Weights of a small image captioner.
Model: encoder patch size [4, 4], decoder width 256.
Training: soap at rate 0.0025, 17000 steps.
Data: 145000 training examples, 30.0 epochs.
Rows from block 2 of the image encoder of a small image captioner, named by matrix and row number. Rows with one number belong to one channel. Each number is 128 + 24 x the weight over its row's rms, rounded and kept within 0 to 255. All counts start at 0. After the name is the row's rms in percent of the matrix's.
After each channel's rows are labels from the 100 images, of 14848, where the channel reaches its highest value: "responds to" is what is common among them; "patch colour" is the nearest of a few named colours to the mean colour under the peak. Only what is clearly more common there than usual is listed. The data: views of escape-time and Newton fractals.
# convs0: expand pointwise conv (encoder.blocks.2.convs.0.weight, 384x96x1x1), inputs 0-95
# convs1: depthwise 3x3 conv (encoder.blocks.2.convs.1.weight, 384x1x3x3, trained with AdamW), a 3x3 kernel
# convs2: project pointwise conv (encoder.blocks.2.convs.2.weight, 96x384x1x1, transposed), outputs 0-95

convs0.189 099 [ 94 132 156  93 164 103 151 113 131 131 141 114 135 132  93 156 189 117 143 110 106 128 127 112 142 136 152 142 127 113  97 100 155 113  86  77 167 153 153 119 155 134 147 156 107 138  83 163 134 134 119 136 163 107 109 120  89 108  93 117 145  98 135 125 107 147 108 142 120 163 147 148 134 124 138 158 138 122 167 137  78 130 144 187  98 133 152 170 129 127 120 139 129 143 116 170]
convs1.189 109 [117 153 138 159 150  97 133  95  99]
convs2.189 127 [176 133 113 120 104 110  94 150 123 151 142  95 144 147 126 138 158 123 147  87 134 140 146 127 111 125 116 112 146 116 157 138 119 143 106 160 146 110 187 139 101 115  75 135  95 152 139 105 130 138 107 189 134 143 145 124  95 131 135 150 159 104 128 134 114 131  91 122  65 121 149 154 107  97 113 121 145 146 125 139 118 175  73 126 142 147 139 167 136 156 108  76 147 118 119 103]
responds to: tricorn; vivid
patch colour: black

convs0.139 098 [116  92  97  96  92 204 115 137  86 147 136 143 107 124 119 108  73 147 153 132 112 146 128 165 160 136 108 125 129 144 128 132 187 138 129 108 148 117 145 140 129 144 170 161  73 178 126  84 115 169 129 145 131 121 136 115 103 166 138 135 131 130 118 114 111 150 126 105 100 139 138 137 101 143 137 110  99 142 131 141 133 149  89 114 129 137 128 125 124 118 109 140 185  98 113 100]
convs1.139 093 [136 116 130 130 180 164 149 150 126]
convs2.139 094 [108 142 146 110 164  81 113  86  99 112 109 159 127 116 180 106 139 103 148 123 142 175 152 107 142 141 145  97 105 110 143 157 163 130 135 111  86 165  89 111 124 127 131 120 135 130  92 108 118 148 116 107 139 131 121  85 180 132 104 106 161 121 105 122 119 154 130 164 132 153 156 114 151 184 143  93 174 139 127 118 126  88 145 100  99 140 102 124 132 149 125 104 112 108 138 146]
responds to: tricorn; pastel
patch colour: black

convs0.250 104 [118  68 148 107 135 128 160 109 133 134 195 123  82 155 128 131 112 139 123 128 121 152  67 133 122 147  93 121 111 104 122 140 103 156 134 139 129 153 133 137 143 128  92 138  74 105 144 104 106 121 126 143 158 109 165 137 111  82 123  89 121 114 155 105 112 134 123 104 177 113 153 134 130  76 138 158 138 164 117 133 132 118 138 140 107 141  98 107 153 130  82 120 106 167 156 132]
convs1.250 100 [ 91 103 135  97 128 153 137 164 143]
convs2.250 102 [141 145 129 116  98 105 163 165 140 136 167 117 127 130 119 157 155 139 134 160 131 138 117 152 116 105 186 102 171 105 122 138 129 120 112 148  77 143 152 110 120 151 106 172 133 135 116 114 126 155  65 129 143  85 124 156 139 115 160 113 112 131 172 145  70 109 127 116 129 137 134 115 118 115 128 148 159 135 134 167 163 152 119 145 127 140 113 103 144 111 152  85 132 130 137  59]
responds to: vivid; tricorn
patch colour: green

convs0.193 109 [102 123 115 126 137 125 190  96 126  93 114 158 146 132 152 123 139 132 171 129 120 140 138 103 138 123 154 134 120 102 153 138 120  97 146 136 151 157 127 134 155 153 135 122 101 125  97 159 105 166 154 117 154 124  95 108 132  76 146 146 114 126 143 114 100 102 129 111 116 133 130 109 122 158 149 175 184 132 163 136 127  81  80 166 151 121  96 139 150 138 101 162 121  83 146 177]
convs1.193 107 [149 153 146 154 156 160 144 161 122]
convs2.193 078 [156  89 191 101 114 139 109 130 135 131 171 145 119 150 104 179 113 125 124  89 134 154 113 132  99 130  96 110 124  99 128 129 128 138 159 150 115 173 115 141 122 126 125 118  89 119 105 143 132 165 140 103  90 148 192 112 186 123 106 101 124 103  95 133 120 126  94 135 131 129 126 113 130 183 112 150 153 144 102 153 103 117 123 138 149 151 141 128 121 150  83 106 128 131 110  85]
responds to: tricorn; pastel
patch colour: black

convs0.92 087 [ 80 116 133 165 146 142 156 127 117 133 129 139 115 131 178 139 126 158  99 136 128 110 134 114 129 135 129 109 149 117 200  99 114 132 123 124 121 109 131 121 140 136 115 159 142  51 119 120  95 138 135 166 133 135 148 139 128 137 121 125 117  86 109 115 136 164 154 170 133  69 112 124  88 126 149 103 136  95 106 128 131 135 160 177 117 130 110 110 132 121 182 137  96 158  91  96]
convs1.92 098 [143 106  96  89  89 126 128 145 136]
convs2.92 094 [ 93 141 161 107 151 138 127 143 154 120 172 134 109 110 160 147 142 127 154  92 119 148 187  85 135 136 123 131 133 146 169 130 100 100 154 117  96 165 139 151 115 158 169 138 117  86  86 125  98 130 138 129 150  93 185 108 131 119 128 124 131 131 121 159 124 134 154 140 118 149 126 146  85  91  94 149 130 114 110  91 103 183 132 139 140 153 149 158 144 169 143 131 143 108 129 143]
responds to: vivid; Mandelbrot set
patch colour: black

convs0.76 103 [102 141 152 150 136  84 131 151 148 106 140 125  83 146 170  81 140 115  98 144 131 154  74 127 134 127 118 164 124 108 127 104 142 127 140 145 144 146 152 149 115 121 143 162 106 110 121  85  89 165  79 151 134 126 161 127 133 131 116 108 149  90 134 123 194 111 154  98 106 149 138 127  90 153 159 162 136 107 127  88 121  94 138 129 141 159 147 138 154 127 144 132 115 142 130  79]
convs1.76 092 [147 160 130 154 141 106 124 105  84]
convs2.76 096 [ 96 128 175 145 122 147 154 103 154 157 140 126 143 127 144 158 121 133 130 107 101 110 113 159 165  97 162 108 153 143 104 145 141 142  97 127 139 162 141  96 169 129  79 111 112 137 154  93 114 155 133 116 120 144  69 111 101 119 163 114 130 126 156 144 126 137 104 130 129 139 153 134 136 145 110 133 139 115  92 141 125 145  79  74 157 101 148 104  90 130 131 138 143  91  78  84]
responds to: vivid
patch colour: green

convs0.348 128 [175 159  92 122 105 128 150 127 124 166 114 163 134 152 118 109 119 132 155 113 115 120 156 145  83 110 123 136 118 128 108 119 138 167 114  83 143 121 130 114 121 118 142 116 156 145 107 131 160 103 126 107 138 105 163 152 127 157 159 148 128 122 135 146 141 138  85 122 126  98 186 101 161 165 164 103 121 120 126 170 119 163 163 113 151  88 122 162 114  84 142 132  87 116 104 181]
convs1.348 099 [130 157 141 112  73 117 141 152 125]
convs2.348 100 [120  95  94 182 140 127 127 126 105 125  99  97 136  82 159 155 160 159  83 141 106 123 142 154 107 138 115 128 118 157 111 106 150 112 159 103 118 117 107 152 105 120 105  93 188 168 122 144 121  95 124 164 114 114 140 146 127 154  95 133 177 132 130 154 131 158 132 157 102 146 144 118 118  97 107 145  97 144 118 162 139 130 145 112 146 144 110 122 119 158 139 122 131  59 163 133]
responds to: vivid; pastel; Newton basins of three roots
patch colour: pink

convs0.60 136 [118  98 137 144 131 154 144 207 124 134 172 121 121 114 143  85 115 103 108 126 136 161  91 130 161 126 145 130 138 117 108 117 131  67 108 102 137 119  92 106 137 128  87 148 116 156 131  99 102 150  84  89 164 129 102 120 163 132 119 101 133 104 114  86 122 114 117 105 105  96 136 130 116 152 131 127 139 121 142 146 148 148 144 135  70 161 148 108 145 130 111 163 142 169 137 152]
convs1.60 094 [122 157 141 140  72 113 127 152 135]
convs2.60 096 [115 120 114 119 125 154 127 120 101 124 145 155 153 130 122 123 132 109 129 126 134 110  77 155 164 170 125 163 109 184 102  95 111  96 146 109 172 163 110 171 134 127 151 103 102 162 126 150 115 143 137 173 161 138 147 113 116 134 105 158 155 116 110 137 173 124 114 127 110 116 105 125 120 118 101 140 113 178 105 127 112 115 158 119 109  85 119  89 155 103 150 135 118  61 150 122]
responds to: vivid; pastel; Newton basins of three roots
patch colour: pink

convs0.42 105 [141 119 144 169 123 136 142 124 123 123 131 138 199 135 101 107 151 166 139  91 136 111 129 111 107 113 138 132  78 141 113 124 158  63 136 102 139 131 165  86 115 159 121 102 124  72 126 162 135 119 126  98 172 141 101  97 114  90 112 139 119 130 133 186 104 150  81 129 127 125 123 103 134 125 150 135 135 102  98 109 126 111 128 144 146 116 134 164 110 105  88 143 154 119 102 124]
convs1.42 091 [ 98 155 135  91 161 127 100 142 127]
convs2.42 097 [126 155 131 135  92 118 149 133 154 137 135 161  68 112 127  88 117 102 165 114 148 115 110 125 127 135 106 129 125 152 154 132  99 180 126 111 146 119 138 104 131 121 112 127 118  99 142 139  97 144 127 149  93 111 162 151  93 124  74 139 142 102 129  84 147  54 137 111 181 147 127 112 128 118 171 131 128  82 165 102 130 128 120 126 126 116 116 123 149 149 111 105 112 180 142 155]
responds to: vivid; tricorn
patch colour: black

convs0.248 090 [137 116  84 117 154 120 105 112  96 109 108 157 133  79 107 128 140 120 146  84 120 124 159 140 134 111 146 131 114 111 165 160 114 159  90 143 173 146 165 144 153 171 106  59 137 150 104 162 137 126 136 152 138 139  96 139 156 152  77 135 102 112 145 143  98 125 101 121  99 164 112 131 112 141 126 116 102 119 156 116 134 100  82 144 152  89 129 160 117 117 120 150 130 114 133 100]
convs1.248 090 [ 78 103 115 124 154 156 137 146 124]
convs2.248 078 [138 135 133 120  81 121 121 111  99 113 165 135 115 110 126 121 127 119 119 109 144 108 109 140  68 100 136 115 147 140 181 166 191 156 106 108 118 105 145 167 117 129 164 130 146  97 114 118  76 144 140 103 137 115 167  76  95 150 130 137 128 136 148 130 107 142 139 102 157 136 154 139 121 122 101  95 140 119  70 104 129 148 157 140 100 141 109 131 133 127 153  76 107 138 148 103]
responds to: tricorn; pastel; warm
patch colour: black

convs0.359 095 [140  85 111 105 161 162  83 152 118  87 144 127 152 131 129 129 153 154 114 151 140 148 150 159 101 125 108 146 110 140 107 132 118 158  96  99 117 132 134  85 153 168 106  96 123 151 144 130 155 131 109 128 119 113  77 159 126 127  76 115  85 147 121 126 113 149 126 131 188 108 114 135  98 148 143 146 129 121 149 142 184  77 104 119 161 133 137 119 119 126 109 119 107 133 171 161]
convs1.359 094 [139 115 112 166 101  94 146 134  96]
convs2.359 090 [188  97 126 136  96 125 132 135 156 134  97 144 155 147 141 142 148 136 171 118 135 167 118 129 110  64 159 105 123 152 144  93  80 135  65 173 136 127 154 127 136 133  95 115 135 167 124 129 157 121 118 173 127 155 128 128 126  92 136 135 116 141 107 160 108 119 163  93 147 125 118 152 126 119 131 120 132  96 121 137 164 100 167 179 147 155 140 137 129 116 147 136 143 137 101 158]
responds to: tricorn; pastel; cool
patch colour: black

convs0.14 117 [ 79 136 150 123  95 126 129 124 131 138 109  88 103 138 147 164 125  95 126 146 120 141 116 105 109 118  93  89 133 107 144 123 178  87 131 154 140 109 160  97  96 131  88 149 103 120 135 151 155 127 112 131 120 186 138 146  84 106 110 143  95 123  89 137 101 127 139 126 108 117 117 128 135 111 165 172 138 108 112 114 122 113  91 120  80 152  91  60 101 142 110 128 124 146 116 123]
convs1.14 113 [132 152 138 107  77 100 140 151 131]
convs2.14 106 [114 109 136 142 104  89 136 100 146  71 112 108 152  94 127 141 137 121 131 147 116 164 107 148 168 167 121 141 128 134 114 136 160 114 158 104 111 136 146 145  96 129 107 114 151 127 160 123 140 154 129 153 123 153 135 169 100 137 113 157 152 133 158 134  74 118 112 120 102 177 119 122 138  69 125 105  98 115 130 144  68 159 123 146 119 107 113 125 137  91 140 127 157 135 108  63]
responds to: tricorn; grey
patch colour: black

convs0.46 101 [122 127 122 138 148 105 145 131  67 145 184 135  96 111 176 110 139 114 100  98 114 113  82 119 163 170 125 117 157 100 145 113 147 118 149 140 106 150 117 119 154 137 149 163 117 110 137 156 112 116 128 131 120 136 158 137 120 107 144 146 159 127 201  89 107 140 132 133 163 133 191 148 125  92 117 116 139 115 130 127 135 124 146 145  91 112  74  73 126 129 117 128 139 128 135 130]
convs1.46 100 [159 149 121 148 126  93 131 103  89]
convs2.46 100 [108 145 190  89 115 128 136 135 141 156 140 131 138 155 128  88  89 125 134 167  95 127 109 147 151 123 120 122 152 122 105 116 133 145 146 112 114 152 175 102 143 160  87 150  97 134 122 118 124  88 106 115 131 125 129 136 160 131 154 119 100 140 131 116 120 118 124  95 108 109  99 154 132 113 120 110 116 147  95 118 130 137 110  22 110 151 126 135 122 182 159 133 150 144 108 152]
responds to: vivid; tricorn
patch colour: purple